A small image classifier, trained from scratch: 97500 training examples.
Rows from block 10, named by matrix and row number. Rows with one number belong to one attention dimension. Each number is 200 + 20 x the weight over its row's rms, rounded and kept within 0 to 999. All counts start at 0. After the name is the row's rms in percent of the matrix's.
# v: window attention value (model.blocks.10.attn.v.weight, 320x320), inputs 92-137
# proj: window attention output (model.blocks.10.attn.proj.weight, 320x320, transposed), outputs 92-137
v.90,106,203,177,181,172,179,199,193,187,217,148,213,214,192,174,197,203,188,211,179,197,197,203,222,221,153,198,195,189,185,197,193,191,178,243,211,178,203,204,198,219,187,189,187,168,198,227
proj.90,109,192,183,221,186,238,204,256,208,191,224,219,177,185,220,183,193,210,170,232,218,198,243,205,196,188,228,222,198,243,249,207,216,175,206,169,170,201,179,158,197,190,188,184,205,194,213
v.91,112,213,216,189,192,203,183,231,190,179,194,212,173,191,200,213,184,215,159,216,201,186,200,209,173,165,198,210,176,190,246,223,201,212,177,189,206,185,214,173,197,223,220,224,206,208,175
proj.91,112,167,154,220,220,205,199,192,183,190,218,193,222,179,176,212,253,189,203,202,188,228,214,205,180,200,204,190,193,163,207,210,202,219,201,202,240,198,211,191,225,195,192,205,201,212,200
v.92,099,213,204,196,211,215,182,231,175,223,223,224,182,210,191,220,205,200,183,230,196,224,208,168,180,211,168,191,189,207,219,206,216,168,201,209,191,191,198,179,214,211,171,196,215,202,216
proj.92,100,174,197,192,169,215,171,225,189,226,195,218,218,182,208,225,206,198,173,176,202,186,150,225,193,185,213,210,188,205,209,151,209,201,214,236,185,226,213,217,213,200,175,244,186,160,198
v.93,112,201,188,184,216,165,163,153,186,190,189,181,189,178,161,184,188,182,220,216,229,196,213,167,194,211,203,150,180,184,172,185,209,184,229,199,188,198,211,190,190,192,198,188,188,210,191
proj.93,111,218,194,205,220,215,186,217,191,205,202,203,178,254,200,224,180,223,185,221,160,181,185,223,196,202,222,196,186,232,202,212,206,191,176,184,214,230,195,205,209,193,212,186,202,196,184
v.94,094,193,232,204,180,169,207,218,199,246,220,191,186,213,178,193,175,204,235,219,209,248,224,213,199,203,244,163,175,218,195,177,164,190,229,213,154,193,193,183,225,171,211,200,201,179,212
proj.94,093,235,197,220,152,236,182,230,217,198,179,225,217,212,216,189,198,207,208,186,208,174,195,211,220,208,197,172,230,233,209,192,200,202,198,167,196,185,209,236,213,224,233,218,230,183,170
v.95,094,207,225,171,167,202,187,195,210,198,218,212,217,240,197,217,196,220,193,201,214,201,215,228,236,203,209,195,158,209,207,194,165,212,193,155,206,189,228,198,191,183,184,176,178,226,162
proj.95,091,171,158,160,225,227,201,206,220,224,145,200,168,197,195,191,193,206,219,194,198,173,169,212,168,226,200,173,232,176,207,210,182,209,197,164,217,187,243,217,200,194,182,221,225,212,196
v.96,104,236,204,158,184,203,190,232,222,176,210,222,214,207,199,214,225,192,192,217,211,227,212,200,216,194,217,188,201,186,207,186,173,181,184,221,195,218,209,201,212,231,201,181,234,195,191
proj.96,102,210,196,251,203,179,220,174,182,201,212,206,186,200,201,196,180,216,172,227,213,205,170,186,208,181,235,212,187,200,187,184,195,244,179,187,201,210,211,225,188,220,194,214,178,206,230
v.97,100,218,204,187,176,183,196,237,175,185,173,220,202,178,194,160,276,191,251,194,211,202,202,207,182,210,209,196,187,165,218,218,234,214,182,207,195,189,162,172,161,190,175,219,151,188,228
proj.97,104,190,144,170,218,159,216,203,196,233,228,190,252,185,206,199,205,193,213,198,196,213,233,186,217,203,207,224,183,195,208,174,161,179,172,206,195,189,186,227,217,212,200,222,187,206,197
v.98,115,158,239,195,232,176,210,180,199,216,208,197,185,214,177,205,185,214,193,229,218,243,234,171,192,231,213,197,207,167,232,195,179,201,196,208,216,188,190,178,220,186,187,207,208,199,233
proj.98,112,189,222,196,166,173,175,190,193,226,236,226,202,192,190,158,207,231,180,170,212,173,193,210,191,209,244,213,180,210,174,218,233,210,201,227,224,211,182,239,140,237,144,180,195,190,177
v.99,100,207,209,187,218,180,211,181,236,187,165,198,225,225,210,223,189,198,198,188,190,204,195,196,186,187,209,215,202,210,184,192,173,214,216,222,189,197,193,208,196,200,178,181,201,213,220
proj.99,102,159,182,209,196,173,190,214,192,200,199,199,175,206,207,186,250,210,232,172,183,188,177,216,227,176,224,215,210,190,163,174,190,197,203,191,193,214,218,198,177,171,192,221,220,188,175
v.100,106,179,210,172,209,226,211,193,200,207,246,207,210,184,217,185,226,232,233,223,201,215,213,225,212,205,221,186,224,208,153,187,178,188,203,185,241,218,188,169,203,183,178,210,215,181,189
proj.100,109,187,202,220,187,209,200,200,216,197,173,202,197,210,211,176,180,174,177,185,235,190,188,193,206,193,186,158,188,195,219,180,198,197,188,217,172,231,191,158,175,204,196,167,187,205,174
v.101,100,169,206,191,212,196,232,231,216,195,212,205,196,209,206,214,195,194,147,183,196,225,202,217,188,194,228,188,159,196,204,204,209,205,207,223,204,238,172,196,199,199,198,142,193,204,208
proj.101,104,230,197,209,192,210,175,207,205,195,219,226,227,250,202,178,236,183,199,203,190,168,179,203,206,185,189,198,187,200,200,162,179,200,220,201,184,150,212,199,187,203,203,220,233,227,210
v.102,103,219,202,182,177,215,229,213,225,191,185,210,184,188,223,210,193,206,198,175,163,222,187,200,196,204,217,183,211,179,234,142,158,203,216,174,201,201,214,210,195,194,190,210,184,218,217
proj.102,097,217,220,221,198,186,204,180,194,218,224,194,215,177,197,218,207,201,193,196,202,162,213,183,219,212,187,187,182,199,218,189,212,225,170,193,195,204,204,182,192,192,207,182,203,188,223
v.103,101,219,193,215,160,192,196,162,180,233,205,160,181,204,205,179,151,207,214,221,212,192,218,203,180,190,186,207,221,173,203,187,190,221,180,232,208,206,211,201,188,213,254,199,175,174,208
proj.103,108,195,185,240,157,217,195,178,204,177,205,192,194,218,203,200,223,205,193,201,172,198,240,204,224,190,227,189,217,229,180,219,192,206,224,216,222,194,174,214,211,191,206,183,205,191,219
v.104,097,184,208,215,213,227,230,207,164,197,192,163,265,193,204,199,183,197,195,203,218,187,135,198,222,185,207,197,229,185,201,216,194,189,250,222,188,211,190,207,194,211,243,181,200,227,242
proj.104,095,201,215,181,240,221,180,228,251,207,185,216,164,181,201,214,201,195,204,213,202,227,229,178,239,180,181,219,205,202,190,223,194,200,220,202,170,242,206,228,196,195,184,238,218,163,199
v.105,103,198,224,189,173,223,250,213,148,217,206,177,207,188,169,159,210,215,210,183,185,188,177,151,170,217,207,214,188,207,215,233,190,219,179,188,200,192,180,185,234,190,221,174,168,209,164
proj.105,106,211,207,166,239,189,188,219,241,200,183,151,220,187,195,205,216,227,206,216,206,207,207,205,192,214,193,208,166,172,186,195,217,196,189,193,199,174,177,211,210,202,211,203,220,227,204
v.106,098,185,196,195,199,201,170,192,189,209,197,211,178,176,168,182,209,214,199,199,189,227,217,196,180,195,191,176,204,199,185,212,185,200,199,209,225,172,226,192,210,189,180,170,186,218,171
proj.106,093,212,206,220,168,203,197,226,155,207,198,153,179,207,196,213,177,238,198,158,209,197,214,212,204,189,226,193,189,203,182,210,193,213,205,183,196,218,237,235,212,158,184,188,188,187,187
v.107,104,201,219,193,218,139,175,215,224,169,212,231,220,194,191,196,218,219,229,213,195,234,203,187,180,217,200,173,200,182,189,180,194,182,179,207,195,199,190,182,195,172,189,204,227,181,209
proj.107,109,202,174,207,193,192,200,194,161,194,167,223,167,180,194,216,220,212,202,234,192,201,177,212,221,198,241,224,206,215,166,155,206,172,210,194,195,203,194,210,183,197,204,186,168,177,181
v.108,103,228,200,209,170,192,190,188,176,162,213,183,180,172,194,189,213,193,194,189,202,209,200,208,184,204,160,199,192,213,192,238,182,218,205,211,191,179,182,233,221,223,237,174,247,218,174
proj.108,109,216,234,205,191,183,204,194,176,194,198,219,179,187,186,185,186,190,164,198,199,217,178,211,197,238,204,244,159,166,195,197,203,197,186,198,217,208,193,173,208,211,190,198,175,174,220
v.109,110,188,198,210,219,147,218,201,195,178,180,181,165,231,195,225,195,168,187,182,191,206,191,164,193,192,231,188,226,197,189,163,146,234,234,201,197,191,199,197,195,195,220,246,205,212,210
proj.109,109,225,188,232,205,219,178,217,230,216,191,184,193,200,219,195,202,219,234,220,183,182,203,177,186,173,190,199,197,222,210,225,244,178,198,220,180,180,187,180,171,191,185,231,208,188,177
v.110,104,218,194,198,188,177,183,227,209,206,192,204,193,168,185,198,203,210,179,180,205,207,199,205,192,207,208,203,219,183,198,221,205,234,193,221,176,200,194,216,163,208,205,241,198,160,190
proj.110,104,212,168,211,232,202,182,203,180,225,200,229,224,201,243,204,201,200,248,171,229,237,210,168,190,187,210,236,216,210,167,202,193,215,185,204,190,245,198,193,218,182,165,211,191,217,200
v.111,101,191,243,214,162,188,173,220,188,179,205,191,205,202,225,161,181,183,191,208,200,227,198,208,200,223,204,221,184,195,210,169,218,180,220,186,188,206,184,193,175,167,213,186,180,198,193
proj.111,108,204,167,194,181,198,193,210,218,174,208,206,228,176,195,198,221,181,181,190,219,217,208,219,207,213,216,197,152,194,204,165,173,179,194,234,220,172,173,163,211,234,225,231,215,172,217
v.112,107,175,203,215,173,209,192,198,211,204,175,224,221,197,206,229,185,215,196,176,188,217,191,199,185,223,233,209,173,209,204,196,172,226,191,184,195,236,180,216,174,193,205,192,225,251,198
proj.112,103,200,206,201,204,183,220,169,215,218,174,198,191,218,209,147,201,183,191,222,249,191,179,196,182,199,169,225,191,214,205,225,234,203,199,211,195,188,170,166,188,182,189,239,231,201,176
v.113,102,199,166,190,166,227,192,179,222,205,198,214,188,205,175,239,223,204,216,211,226,214,202,183,233,221,184,198,188,187,191,182,194,205,170,183,223,212,207,186,210,176,206,195,219,226,203
proj.113,101,164,184,193,218,200,222,183,207,173,199,184,208,178,194,180,205,196,189,194,167,182,218,184,182,195,182,235,202,201,205,213,186,184,225,226,174,201,192,196,223,147,167,201,181,201,226
v.114,098,184,213,229,214,206,217,164,162,183,188,185,208,185,211,205,239,190,210,184,188,204,190,173,195,172,200,216,175,209,249,213,190,209,209,232,183,168,199,234,203,189,246,198,198,203,193
proj.114,106,225,214,180,206,201,224,188,253,219,202,208,198,221,197,178,209,188,199,164,241,236,208,193,202,199,210,228,167,184,210,210,206,176,174,179,195,172,173,178,185,203,188,217,241,158,184
v.115,097,161,194,217,241,172,202,173,178,211,198,211,196,210,200,206,222,198,195,179,215,197,171,208,220,254,186,198,196,212,205,179,198,230,219,174,176,197,199,227,215,228,147,234,210,223,195
proj.115,091,165,236,230,225,189,197,236,171,158,185,186,198,225,164,209,174,200,215,219,207,181,192,228,194,186,201,191,202,179,168,190,219,198,202,217,226,230,184,194,220,189,213,210,207,247,238
v.116,103,193,222,197,190,179,209,176,177,200,199,210,211,184,194,185,180,165,165,212,176,211,176,204,190,189,225,196,191,191,228,183,183,205,236,171,170,208,214,197,173,207,218,180,164,202,244
proj.116,107,199,197,237,185,230,180,200,208,201,202,208,193,159,201,167,202,217,215,197,189,231,215,182,217,179,192,170,219,187,171,223,232,166,223,197,212,204,234,207,196,197,195,200,194,182,197
v.117,100,219,203,208,198,176,234,207,189,173,208,222,190,211,202,210,197,180,188,188,225,201,217,225,206,224,202,248,200,170,200,187,202,231,215,222,193,197,190,215,177,181,168,186,216,183,173
proj.117,101,187,222,235,200,170,209,190,203,183,197,186,195,205,165,177,223,188,189,191,178,202,191,174,180,184,177,193,232,189,191,232,204,191,153,233,212,196,176,148,208,224,205,191,219,206,197
v.118,097,196,191,190,179,200,205,179,236,203,186,240,170,196,149,187,181,217,220,173,186,182,214,180,145,175,197,209,169,197,215,203,198,133,210,204,239,229,206,199,188,211,212,223,189,182,202
proj.118,096,173,213,199,181,186,164,181,174,199,244,224,195,225,198,185,205,199,196,228,217,242,188,200,182,195,195,214,202,180,200,200,251,216,205,185,163,163,206,185,184,207,197,192,186,207,229
v.119,105,205,208,185,214,198,210,180,210,225,195,225,243,181,211,197,198,182,208,204,179,168,220,202,218,204,166,194,245,195,190,226,218,210,183,179,203,205,187,184,216,182,190,209,176,210,195
proj.119,110,169,191,194,180,196,193,179,234,183,200,228,206,235,195,218,225,180,207,194,203,251,224,182,158,211,217,209,191,177,193,159,212,192,191,204,199,188,209,169,215,187,207,197,170,224,176
v.120,104,142,171,205,219,235,183,193,204,187,235,184,200,190,216,201,186,216,208,210,232,193,190,225,221,205,173,245,187,180,172,217,212,212,211,198,221,228,148,179,208,201,202,167,238,198,212
proj.120,099,215,203,200,211,192,171,189,180,200,178,217,182,196,162,223,227,167,217,242,200,182,215,208,188,196,230,155,218,199,196,165,211,199,209,198,189,192,201,197,186,187,206,204,185,202,224
v.121,097,181,233,228,195,231,168,234,193,204,207,183,191,197,144,186,182,228,188,210,232,181,204,213,199,234,181,206,217,192,217,224,227,159,197,164,202,189,221,183,196,175,202,187,156,201,210
proj.121,103,236,217,201,172,194,208,190,213,173,202,250,193,177,216,224,222,155,185,202,173,199,215,183,170,161,188,195,188,210,213,190,147,212,235,240,188,186,197,242,214,187,213,197,191,204,149
v.122,109,197,142,189,192,234,173,189,188,241,207,171,171,165,227,191,209,199,223,202,181,218,166,217,166,174,196,199,220,216,241,192,199,181,188,229,207,248,193,211,208,182,206,178,200,168,202
proj.122,115,179,225,201,181,174,159,212,182,196,182,200,186,229,163,217,210,180,196,208,219,195,228,204,195,253,209,183,219,170,216,194,218,189,244,221,161,202,190,194,240,186,189,199,159,198,211
v.123,105,251,235,197,207,213,176,220,213,207,213,190,208,177,231,202,198,186,193,204,171,225,176,221,203,200,193,209,193,187,159,178,197,186,205,232,193,210,175,217,216,207,200,186,171,211,213
proj.123,103,189,222,227,233,198,190,243,195,170,176,194,181,195,184,198,195,220,194,206,214,168,204,191,216,199,220,228,205,216,222,194,195,199,167,201,223,192,182,210,223,211,224,256,188,185,166